config = dict(
    win_length=400,
    tokenizer='char',
    activation='celu',
    beta2=0.999,
    grad_clip=1.0,
    warmup_steps=1280,
)
Rows from block 9 of a small CTC audio transcriber, named by matrix and row number. Each number is 500 + 50 x the weight over its row's rms, rounded and kept within 0 to 999. All counts start at 0. Numbers have three digits each.
After each channel's rows are labels from the 100 clips, of 14976, where the channel reaches its highest value: "responds to" is what is common among them; "lies over" is the class under the peak. Only what is clearly more common there than usual is listed. The data: single English command words and digits, spoken by a formant synthesiser in many voices.
# c30: last pointwise conv (model.blocks.9.c3.0.weight, 384x384x1), inputs 192-383

c30.265:511540520568526450473433498528456518551530564518479485493496444482507528566489483481418514476440524487509476469585545427513443501541489550530511457494530536426509493527410476490525477463452453467421510481466494476547481456444461479464485564520541403598612508389542471460495493509434504536530517489340468425592491467523393485528506521508413532478459498544522529580527534468491495494530575562609517491507457574494517438509502565519537462413392463546438538467490460492552500383484391570507473600473481468542486514436460508521464472564500430537540505530573504474491435510416486482
responds to: /ə/; /n/; /v/; word: seven
lies over: /ə/

c30.161:544474508495440526494558485484599558531462477596518568470490466500566570436380412496524453547518448461551499511417478484483447452408478508455466664456498481450503468442490461550492367596425472468507499450491435524508477499483501444517447479435494600484443524541495471440510510440512506474618534505584536477502526523577481548518447543499494460529516544366556521473547534627542436450441457508556462569530550514502485509442487482440575534476518438473423436489411451621454555549526484420438443547512506478574508445608539432485385480543452415469614546490466541550541530431469528576
responds to: /ə/; /z/; word: close; word: seven
lies over: /oʊ/; /n/

c30.32:442417530529500592467459415441592544501479569502523516575510556430470463652483513479510465534466549535471577509453478436644534475488520552447431515470494544530530589505561472462515478487555497573437600534505550526447408436434580436512500457462449474457504446495442519526440508462441529477498441543514464480479504489603506508488552545447533532482445479528521461500477437503464583551486566515484563398454488535445525432479543591473516536472608633378484535533553473438438506497593533535559547426535629522576594497480458526483588472470451379498527496557534535492512608446465549484
responds to: /ɹ/; /w/; /d/; /ɔ/
lies over: /p/; /w/

c30.190:533457416495513454476411404497532518362468483528465530474492551450667426574545444522424488568479455480516534478487469494538456516558528507533492403450548491519497394523549477579553534524403468536505354490551505496459436497556436464628510527486450419533452442526483467487489435462410558495488476473534492583400533546557517518581516418483428482452513552507481499540515492464560436533529504549419525487490583505465465483534517446549481623475447581524530504394503446491557528570606531465462481524641514484363531594506467445547406434549449530422538447491573556491468558504512540511
responds to: /w/; /d/; /ɔ/; /f/
lies over: /ɝ/

c30.346:374467413491401524490523555617468445469521537514415464498578496381528429523491586517405521549550466430536529483581553529451498524417432499588496481442517454425488458498493459624493474507575546512519529570562481485477499456439468462450429520552515542443458591497577576518468489589484466457539471551465562450478448513545574473595610488522513473477473522577499540501421483506589506502491512497539555507456538458520436526533502477505528616427464516414556497529577536467567444459602657565473563509553496489473524552521511436482603504554563484474489503454503499539503538519603528432
responds to: /aʊ/; /d/; /n/; word: down
lies over: /aʊ/

c30.252:596464484496513459482574453479424506501526525471508585556494496457549507459493562495585498521487537505536461616421526590534450455525567509564484474563482500488571443517483572505473442533448389476394541516633490538418539533516450370444396536570513519443503451552455446506532476477481560473488540521467532443432560496534470470477574475509503479390566370524504447549561449388528525489513502517493540534470490606429422572461527468498400603425444438461555522533476475533454547509542521559545503516535525527541525510485402432510460480533496541418469512492455599458500453476490403467
responds to: /ɔ/; /w/; /d/; /f/
lies over: /d/; /ɝ/

c30.259:494544567549427498477362527554463365492565462476474519508474445464578525547581441546463439466494481553473457532480546632522586439479498529639592437462502489443520470566450513470535504506457553459377519522479505497484609508416390519471424557498547526403525474467530480472572463516523489586439526461496545518449539445611529476517547533454496442419445413469504534446473434501458420540515529453603474450589542457452448581545455511540537487480521453528447513450437566563558462602466449516523472521552464600478496450536448486478595475547537540440481547477408491525455525554505498474
responds to: /t/; /aɪ/; word: eight; word: right
lies over: /aɪ/; /eɪ/

c30.354:495535467538509559456516432437558508558615461508501446444552520434468418440455478498364385469493491547439475491492415523483441476457519412539519387490460554513503553524581522492663482454433367472450473457408605503445475598481450505486522509468500484443531519436461509519517444446550498480561475447541528569550586445465483498580510460531475490602427540548493536561595533498585578622471486559482488536516443431470424524480497477432435559481471520418566501561457519493475535614441539492505493465476485527466496503499463443640540610444533524450581477480440517485521503525505528423
responds to: /ɝ/; /l/; /oʊ/; word: lower
lies over: /ɝ/

c30.153:520475511506499540539470492442512491436489453462418472557510549510549424483456489551520448461438507495559464536531460521505456468563512479537530520567460493491521463529486518426417495406530555398465440521503544512507434506565516529439470570505568498495517453586501443509435476531469502616451534496524605536521425509538488484549506544490397514459526415453499464478424553549507486462396433514510552512463376517526602512494503559564642518502524479465442491508445520434528438482494492460440527475493588484466557509556509553389538443592465467423530431515489485472475476509470379471
responds to: /ʒ/; /m/; /ɝ/; /ɛ/
lies over: /ɛ/; /eɪ/

c30.50:389493570492533432526459483483478481467486404562431420533481445494530484425524511477466434532422466517529494540525499449517471588471452576567530560503510457492486485558539568490539582469534470501455442488621490483456615568553499476559494450543563540530516455461419532409433473502510447483551504485467444514462491500474554465523538525438469491394465495469557552486550522415532572498437493552629538588447461468503503449492382468451468431542487447464578444477481445576445538480554507395568551510425487497486491556494491560428462493536597536526553484494442510526480493480493469439
responds to: /eɪ/; word: follow; /dʒ/; word: change
lies over: /eɪ/; /tʃ/

c30.200:522580493542499537446497439483409444500385473451519566448447462505402516431517480494502520476457499676547494452536542446443502476498537501518473627520429590505539551493459499416468528407453576545474540510560487508495464533449442542530526448469499519437445425685534415487584492501547479470504488559448552455446482514429410411582553557580477616501495577448563417502464455541558476430458461529430600475553571525491538497499454508512492479435387450440530500599465592521544536526525511557455546520407547553488469499465440569450510510520520442572483558432562554464509405432532497593
responds to: /ʒ/; /m/; /ɝ/; /ɛ/
lies over: /ɝ/

c30.183:552459561463594482465535444454497526499449547435485479474553557494468535424499497578536448532664533481531451500444406452478442574478546543569507408598453441554459481481492457474589541479609496508470533558622495563427402516457457541505478526448558520574451600491525488426493447559487532514555507547519507464413462636481533576510558590475530574546489535492590507522532533562480484503459571557488444478534544483484546655622569532513498515454529582468508542428480487461610439403459516630444436516542533498497563598477491438494439587577482470559481532500503458466601439506502480481
responds to: /ɔ/; /f/; word: off
lies over: /f/

c30.72:412477514490448498536445577465484455527531540528487513541516409514444563584533489518468546480525519511393430463495518447523625522440515514496510487427480543475582556459423474457556494506526489573539493463514556445533487514471474463464479438420503466546404473422523578426517543434499514434555574463485413521567527560490547530549543490653455468569508535435481538518572446461525465467516611435429434434539495485478509480448508458517457533612502632547476526486552528479513460544450433505404487548531474465442465524448501460484439494432466568420419476487491491441458641522595434523
responds to: /p/; /ɑ/; /s/; /t/
lies over: /ɑ/; /p/

c30.6:527635529533496512491558650403505462488446430527500549463474481537446429582544450605486430491382538502608496493490517480563519453502445528458471591475479531529402484514477445531469541551493436519642545474498531475530535469449499511527529436499624443479495470435496517461443507577555542476478455434478444553487558486449518571520562551549530540576482546479480514564484460607471520512443496502491581473476500489521408603386497469487443520423488536454571535581506451466496555554530476513417498575545456504596496579452488479467423489598522381507446449487456540441487578528481389398
responds to: /aʊ/; /d/; /n/; word: down
lies over: /aʊ/

c30.45:545567423493444449431381447464428433523487416500502581478479566415587455495519501526510511523480400451423511434503510490605564472473500499476415544516557508486505432494544541500515601489424477446442477466496605528434462472519521435525498525461480555628455549461495473443477550517513522528432411438406538616420535457499380679596511526393550452505485436439458587507548461453529495513438571622545535567477425454471440566506486411473524524537454553450432529511465425501548561600580489492560692587489521581573598589518456533434532585439442458517456457526463521514555520509494531508
responds to: /ɹ/; /w/; /d/; /ɔ/
lies over: /ɝ/

c30.287:453593452470505582353522477453589451441532373398441361475490458485512503554458555495505420605496591472483502541438461480458445515529487431465434578551563458515484491472457583573429515497502507522511422506440544386623540505495478497466488483534483519592479543548478465501472535453457512464469505461432450489442527498498430546505399419434428584475492473503507493461393531572419429537559550589551515582383647447529502606516457484538424390535433504541554477439500539528489437506492537504437520489523535555583556497423534538574544628555466497400523478592473445487580475419510587439
responds to: /ɔ/; /f/; word: off
lies over: /f/

c30.121:378522559604522593541490570453549460497511547563445451420491458572486524431455483432514489542495507537599541562517423495447506458481485501561534430482518573496576452521481459506469497483538537440559525444484503476578595572483528539607486486505502472479495460563507513544559547502507442518488475447590548451572445512521445486418407519563485458540552438497580411532540488463552527512467471527510571486541583562471587357566572492534621483535460516555490529618463484531471612493483512508491472452466551450462508482447529483546495404588557489485596466506580502545543487439527545522
responds to: /ɔ/; /f/; /ɹ/; word: four
lies over: /ɹ/

c30.43:471448599535547565481497530525444433501489516430481554429578486504536504394495527495502466505475530471451514412616518546601412615457435479559453482458512541492469485477440505585487470479528524558483434400472492516565575458550527443428442462424476477544552631479423487502445508483509536418565416451442531534452572491562452621482480407451516658565530507476537506514520478475503479537544497527469459431509561455472477512571540483588530526501428517566472443521563448521452482497548502535446421496492524470488534459432515512558449408453532436477468514434419610415460533457463594495
responds to: /w/; /d/; /ɔ/; /f/
lies over: /ɝ/

c30.173:491525459439557578469508490543470535491481517526575550516556564546495499500469524505538448492478431461508477474574488524534512513426512594525592561464534449462507529552576523466538460477581572427497537549565543479442488481488504475590455520429512545481470474464486662532508456543537444560578456518630503534561454602476476512488543609479503571519397475456561407438601559598477483584563509504612545543522509504499555434490515482555581624505690465395469498517491492571506507472445435510540486572504461549470471551508433498567497464565518494477471498388454491536576498470395534494
responds to: /t/; /ɑ/; /s/; word: start
lies over: /ɑ/; /t/

c30.374:464423488513511433539500532508572440486537452501453462460523575544546529446548482504535527539603461587466558532421445496472443476568518547568403483462525483425589455465496487523460520492476432578439547631427551479556522471503409470534525438477590532481400455408464575436505472576559464457505587607515561551511454448489561521548492479439461448515500462404418489578596511428547521505559575564453599456456460583481423497509466507502461427414498509500486498566539477516426492399527557570527499458436506617437445463376552504472464427543459518550561435459557458576468562515420557455
responds to: /ə/; /n/; /oʊ/; /p/
lies over: /ə/

c30.366:450502443518378474486544516526451476566488483493516519488453422510561474474522495569469553559467407526439467495550526528429579556537475557561503580482458451489556577546491436503560462446467497497518581446370435432506460534495472477476456415526561429524570511435490449453560549439480489497581501488550530450557517439424463484489539606509533408471375530443491626512498545507512460463460466499566457505485513459544520465479623597526585487562580552557573450492521419490453525468511418497524389396470476440426467482461463494540493439542559497401602490520479499445481525432585513585
responds to: /oʊ/; /l/; /f/; /ɑ/
lies over: /oʊ/

c30.317:542449478566463528470467455484438480540466546495523616512578474508459557610508565527469497506497425474510522494504446598483545427460512516546456484482456536539571511467538495538590414479563522480555502534445545460450489599554522436422464462471469510514517551530443392448508480573460502529583501454498510563461511407568578503528390478531570501445477514478477521566483514440609456576484667591519502465502509428435483484407572467569603513528498610585462486441544444540428491513586481495421581535518584424473488465458411496534433505508439419542518473480491476487512515457500479561
responds to: /p/; /ə/; word: open; word: repeat
lies over: /p/; /æ/

c30.106:505453472445516507425488460572537501450490479527464541509473446380552509579569567434560454460479402528556525576644473475530488575525428488502493595488414465517462566507504598489429513383477455413475525526633525496500508513464548441632481497433554508502642570515481443458431487506517469579579554483509499465465579575401495473481463526504435610465411498459600469504485421502506539575552555544520547548521547410489437499490394446462552449503520457578443464513468523393505477435590544503498612522561487464406475511471546509609481474506459602492531361451510542580488448527559574429
responds to: /eɪ/; /p/; /l/; word: play
lies over: /eɪ/

c30.147:492513444517484516515552471487480557414527479486538570441544552523539495529592610454422475532486497553480582462453467448524496452453521481460526583489471566537507459473484465462477501526490481581461510535547403507477503481519564532435466446481591515515506481568465509467518470544577529481529427498402571474670479482574471541473477449571509445469445444500569599523581507459585463531450527473504530453509478379562513488582485482484562393553486541493476505432452617498510522462522485460467475549517472542500588455543555545553507531546531550516430457458497602469528578626537563476
responds to: /w/; /d/; /ɔ/; word: forward
lies over: /ɝ/; /p/

c30.325:436468515456564517412446539504537541477422545515448453433447498562552546511559522530480474519542515552519479515457537456526362575489423513425508603475567527493533506435445530493467604510439502481523473487540545579615615547571434586513479532485544471542501472515454426474556434469526476467496543546540604473506505472636469469430437467475538429497529562539439581473512477454552419463427474536558496485446657527511510554488483578496565510510444554576525571476570499608516535511431481553486440537514477525504450497505509519571535433497408526450393512557524518544449519521511481432
responds to: /aʊ/; /d/; /ɝ/; /l/
lies over: /aʊ/; /d/

c30.363:522528488476538612499509541415417541406503532594448491429464512472559586483594534479530483492489511500464453427488484466467454446446501540537529531541539461553550475424510411506548554477534581470441506431573594456539506422520526461529490509449448398470453479466545539429471477508588484611533657457525413492462478598489535517567380561551444539555499495462494414503493497596450482546524496590648552534495480487530452520483552546587564474448587431596425493448431533592559495483510474435528427499570544537491460460446479435516465473505432532486541520494449499642472538484481516360
responds to: /eɪ/; word: eight; /ɔ/; word: four
lies over: /eɪ/; /ɹ/

c30.9:496645573478462486455494477540497456510538460498425463462528514434536534418471445482436484447630494495390448581580530443537462512462487547555460526617506512440399480500487461621465553457535565510505501499508465511449474438461377657532497485488443530574510584501499486485464562502477512537492467478465484474429471512493458468427449551467446625592479544489498416452486567511523397528506514537535520545482545544616453583522602508531589484567483474430459548492529506559614490400464524629436437510405519488583646545565432396521576542532443524514484425505505518407505515517518518503
responds to: /ɔ/; /f/; word: off
lies over: /f/

c30.41:356449491474441546448613472587534536516421482578492413458499595496530565553504568500425492557487463501551483436525530542421611528520465556513497491579430522424473528458486550531516544463482531546476424466506551510468454454451507469489494465438435470494507540529514514551468452494479477447396503542408454515534611566529497506520535474395377536554419395522438553521512396544489527556439462535536447563540559497426485585490516549567484444648448503396470517416514481495495503549601571369505578537522480475574427564415458529419458525561584439530408473549578453520472430525494435585
responds to: /oʊ/; /l/; /h/; /ə/
lies over: /l/

c30.8:551486541492476539560461477542517494490573571484437444476510491522553549515579505581480443464519471495523493465567552545514531531542431466550438523498484450509517440537585484554483581492463511525525488502553535449513465468579549481384589573502390545410419532514607423513505445492461478404485581456474521538487445548566481504497464460572527479496538535496446494463522467503508506528421556466538604491502518514576427480461475518481519567531527491508625603480614577459484526496497511489522461522479442484539490443397471457509411429640544480532508462547459531452439464492529528409
responds to: /eɪ/; /t/; word: eight
lies over: /eɪ/

c30.233:483490541515589508579545450466570571611480505660568484538521543399537484486564548545459555480471470481500451451532447501490512527593504518455437537523538556514510493445460437527475500463473549480433487445570535528485497512594594448525498605535473525503466454461560494524566435516489451500577443483640560572474504471492493559523487547545456578484447555460499507496502487522566516476508511476553472451499458394460509391529453465539550597596572487594421488383557564596460481535474523517522380549535540454552481475481512613537487476533516534424515557509481482533620468469484488591
responds to: /ɝ/; /tʃ/; /s/; word: search
lies over: /ɝ/

c30.290:481466645442458421489449435440471504382556402473503473612477527526509550484511444492604496458459488481488536574555486574442534520544484531574487516465457495525519435481442504476524545489383535489453577471509485581444513419462458461494436452476449490478459535616430462612412396426491472509434515530411627378388452484478561431448489517491480556517587449527500417497567588515508448464532496454508467402486391586456445476473510549596623537523549467563496513522591531556416492477473460492483519532556493496410544470495518491539506392578458490488534509494488607533493514487555383407
responds to: /eɪ/; /t/; word: eight
lies over: /eɪ/

c30.357:455606470537481484444591542453480593547434436500459472520472463545465653543557423452574493508485530561555489555482466469444499538435465633452484346577484527504425584507526473449550544527491469491521492391578553475527612570461511476473450450406537454448494515466506533511495502551513442568606564385495567419512509534500550551465486444579521461505545471553591451466590466428545483508459536547473485481492541479535498493596469461515620436512536537600470559493433488581476489528461450448420482497456541510493483553542404412507534504484525560445519510460507485618451557481507547498
responds to: /oʊ/; /l/; /h/; /ə/
lies over: /l/

c30.167:548565538508459579526503452555560520551542514505609450457521465497397395484539485481455401423574524466457446497499435565481586427490491539534510463555482523572487491461600473490474431522542499461515441466503422446460418528480545436545520519440525511549502502472484444535572494458522547534525517515497474471583557448505484606510560564498400513534417515516517542494628472534478421540528598529422506504495528517491492601525546381547502491507547510442464552503499375510446528414488520596426416554520532611611582446402489522505494620595589526525494484488562457479549498540516467573
responds to: /ɔ/; /f/; word: off
lies over: /f/

c30.88:552431505508493507449445546477448444579460523468475524561475487500664434390512558486508513512501451517471472654568539667375533447585545557499476529520431485433457431546496489535469471480391539509436459506547508567472555463429444505532445580472537521536498558500570483502502483518467470481424545454545607500470469437424502430530436541606467491432450481443499547564448453592582471513517551503528547506447508483613429442449543534628545479466514515405502538412488476523445487458426497469495459530499407516515500466436516448422429471656504596467411503532440493513488462580508515435
responds to: /eɪ/; /t/; word: eight
lies over: /eɪ/

c30.175:512466535509508541417467590567485498544414539469467519491507537461637488483516590472405490433512552463418531465415523516519501537487497554509450555498438515521529587549545460576608506506532519504460574525375580520507429548431555540471515415455475539536569525553492434447508428493555491423419523436565466541415537480610551563585550502483449465464503538562545583483534468492526437464599536519493492415536516462577475469532499614448486452421465594458502499500532492485413479529501496540461481523456580482446602469513460509507548520467472525513481512453402433561538575499435676546
responds to: /ɹ/; /i/; /ɪ/; /p/
lies over: /p/; /ɪ/

c30.263:513588455473607552553448589481479490458542424531533453526529461508435516542571381523478463461555577499436489415494453556476483581528473485470512377568477526516462512502572506570493476415419468491524493558497455497490541406478617456504509483438606478552542479515363549476495514571569593521484610485547557486522449539484610533481474463521463432474584482430419454623589580591548425537555566429524519490471464569516461545545521471538535502494621502579523609483475541486499545440514551591581427556491492498641446437493531410552556494683486564486514574518491476518514487550442482492
responds to: /ə/; /n/; word: seven; word: open
lies over: /ə/

c30.13:551460489546478580501455472471491519617615509506536514505474453528461465483497530496521512542483484439466581487435487554534513537448532475482504531505465621545515460471562469512615558478441475508503463523506495487466505455470497507559526554472471501429525551522419386490516500443548597492474528488539547429492526538515515444626549484478432433481556446515554411545641432476507440515547558423502467450516576528531486387481440436519558517568605442531542536461535524484460579515571515484595509441478424405583513506523375548588481527536507559501445437536562533524481450565507485451
responds to: /ɝ/; /tʃ/; word: search; word: learn
lies over: /ɝ/

c30.226:440480448496494516444456493611540461450547466536516465471476529520510469469549493590514499549475546478545547461522526473558403638451520439434499598543517428431462511482545481505542577447453558510515420467472558535633404488524453469461453468439460410498435539531573448555527375566511465483492470495413431528509578500490448590410469453496545501487510531547472535546549452429507516502484458478470565577423555492526548519458464455498470530448456478476557405471483464470465544481489405532431450489480490491572507514550550508399431476460538521490522507564451515438420476513512446552
responds to: /aʊ/; /d/; /ɝ/; /l/
lies over: /aʊ/; /d/

c30.179:417491553558457452537529389484587503502430442511533444479390512483492495457544548592474508476545511542555405521458481407468548439503570440475484594537444476491581505496548461533477459562435535501519463446605465488483444432424544517502471539542466482467484478525455458422563405554470515536629477442640506487576431450456421461481536548467424493505387452426508491499503501450588499443476486589593496493483568388537616542521492500507527528521508460430493531479593443585475549447563559488469446588548561464428472497466445510448458499495499530503561539467513455504544412504445482575
responds to: /ɝ/; /tʃ/; /s/; word: search
lies over: /ɝ/

c30.61:552542522433481522574576605556525517459521434450483430441515517468558439535555492565516567503529519512540487599511518546559473413537615469514519464469516538544446453464389537496484542447526462451500463494477533398480497488454505479523508488416532446512458471481409425487438494514378522539571524526498495557502517459454455538521614520532449491597510532490608524529587497541550448508546512442512499539465664446614593484470461513440597505539472514630567533584558499640500550468546547542484485417402554520404564554537551516536416477447457550499589375483482518532471526607495504519
responds to: /ŋ/; /θ/; /æ/; /k/
lies over: /ŋ/

c30.283:499537391537515472503438383537541515466464474476499434509514503508462389429519447566524499480506452523520466461474513495570559558531487541481458530516502563548452500575494495598512592507481397423505510485457414465516473463464569635464480507614527454438450446475522458445584497507509525504530464648500491502492537504425499517458509576510437453485517478403472525492478570491474514449470491478561466507498525480514536610522627432556463511464474463516581486503496460574671532428478559562505462485467553518618536528420479548564456566515561463475708532547527517485521525528482474576
responds to: /ŋ/; /θ/; /æ/; word: thanks
lies over: /ŋ/

c30.240:467525618514476587479484557383536557509517496463606441478506541418452586498431538482473528517550539495522514508595466486443547431342525538450454406509469479544541452505428459511506551497431542463499615480514596576484488538418473464581478436513526460511462524498570536504499489461463466518434483400518574536522571544521568486420520509519433543501484532475533479409531477486571469475474535499393615481547373445468556490498503508562547503589422495622460536541475545537364440589544453504463526434536679620463444532479468469471490528452525587549466525533658486550433506476463517410
responds to: /ɹ/; /ɔ/; /f/; word: four
lies over: /ɹ/

c30.154:508614470468441485495491448444536480506498494488534426549486492525537487502501429506517412487508481421505567532421482618484514498577459442470531412505456449509460470547504492555584485517467521445473541502448428529521544521536426470500519510542493487383385492434463477566496467492487468566485535512562563470441459477538559429474494520449535589503420440532468495441601506533514397476657498575480471450500444625445549498508578397551531377511397479484485424627520444452469552533468521457455480539393485629475508545523465514400543468452559474458535458473516521433477470501521466504
responds to: /t/; /aɪ/; word: light; word: right
lies over: /t/

c30.186:472550550568504508476494489539446461555516571507486514496446502485578637460554521465491442571534568544508527499535630459551486452539592459523522474504437441475549561499401548481449474611515454528508488503537477494529535432489488581520469468497465475488595436453467561511529542614470561576483604500467547503475474572438399523532470480459470529466434473454584426519450512512525505519481556496586524420428516525529422508541492504527618388432536474458446522505595456487562554444457469526526575572498511445513591511499483398489517476545487493405532547448531576588493579528430469563
responds to: /w/; /d/; /ɔ/; /f/
lies over: /w/

c30.46:419540421449509561570525536451418446438505590558499445559522448494502509510566476458429546477496454472531533513462448426571531484524514546494562445485422417551550486452481488501477561455497412480544502499430464442502463570492534531428564553505475468447475470498446489477514475510563551510592506467560508506462461422486451470573512444509522471420444510477515482549495522576555560551493501483527483500436552527551526475510459574483555425507454402490470662469503528588543536469499544435456481531428548435537531534476490465512557616547535471480630536399586457541540542561522612570
responds to: /ɝ/; /w/; word: forward; word: search
lies over: /ɝ/; /ɹ/

c30.231:446508543517484509438556473501454541373524543526574555506475551602439526534480418550469485491504472538572497457522498452497518502454483541554460439447547482497509457554395440494549498490455530466418522464504506467397455512462489537474506476538484552485509437582442509520545571533513501436523481517587538488426508387561440458437544458448494509492473504607438411535492554545535558451472487536426466491585477485361397559459510598558409501489521488479490464468500464521423419479518622537455501537503416455517467518494506603530449459553561473524433490559407445512524434422426474439
responds to: /ŋ/; /θ/; /æ/; /k/
lies over: /k/

c30.232:482499496405487469484463497465449460583410443435461482498598431520493438390440437524574451512504439545467557462480513510529531472441453460452544562450494436451505506520470493546458495456433496537470499559480458446481528479560488566537544504459438641445495536523583439561493464496449560567451488556510556499447508582460552601505544502543499559442416466585562541529477505579507430524635524427515432433463494564440394484438461559382498527505509387502563457540385485505463526480559568489447509543614443448449602482508424457469465544440542493529552514496471451488462611453542541473
responds to: /ə/; /m/; /ɑ/; /ɹ/
lies over: /l/

c30.310:450460536529540541478514509436502497643511517448514465553508432540536469517403513587503541529507486567441458430553460548576539520497524604491472472483561519521474444494412437445435511462515531537484547531458601457425482534598445479493597547436552488479373472523554412527491488638552567518506478448491492497555491511545563557567456462539467402489426539459533515450481483488504483453494420628495472453502506537452451553502524533518604472545424470534503572480521522469580555446460539544586488542539565576473615540497449469488524533544505491478447467554503497552563481369490460453
responds to: /ɝ/; /tʃ/; /s/; word: search
lies over: /ɝ/

c30.187:417493470447601506523609547451517523537513527351440536432451558507461629594495456488559567493415552527538534583486460503523529501464499491482398478506620547566453480502436428517516517509614526601477522503553417532451550531558550459431461520547616452502486594530605456553519504573547437424514390497518582573474473579593447506488484497447425495469543551533428453491511444648499452462560495506531474520494562444509404521487481561461480555519545465539558612500439524509550547511583569586498586491483536430487563507537519521521428561550350477457475518580486479476471475567400501491
responds to: /ɔ/; /f/; word: off
lies over: /f/

c30.169:494517556541502503501556443487495597484465542538508417562501519479512528590467477521448540463441498461516582417504565382509478470535534480523517493479534569472612537548544532477455477435535466470363518406438497407431471474491534411535535585456438431594484539481522526468523489516431456519510536515537471411513500513583473356513505490472573573415482478552410526550553502542525546510449570521462512438466502512443474502532466503538427448419554431482468509491528427569483513494512600395462446589483427535615525586549323476579521429476516485494426485502471592532465384447586505454
responds to: /oʊ/; /l/; /h/; /ə/
lies over: /oʊ/

c30.4:496517471436499547435516472484488546522488490461469468502517575491445551489535479518517472560466502500552566449509510521544411435467532533545539477495516419453527508458499400599400599467437577594469444461460520617492571518541516468484486520558505433495394510472472469485475473425532550564415463563524433448544510549525525509487535398501429404473517465586473599453478545436535562553496556614536475433556502505429378567455564487552475581559475439571428530495487552464452504497562580518511446441629504499450558528455464503568514449550620427544578458457475505586391495561414425409
responds to: /w/; /d/; /ɔ/; /f/
lies over: /ɝ/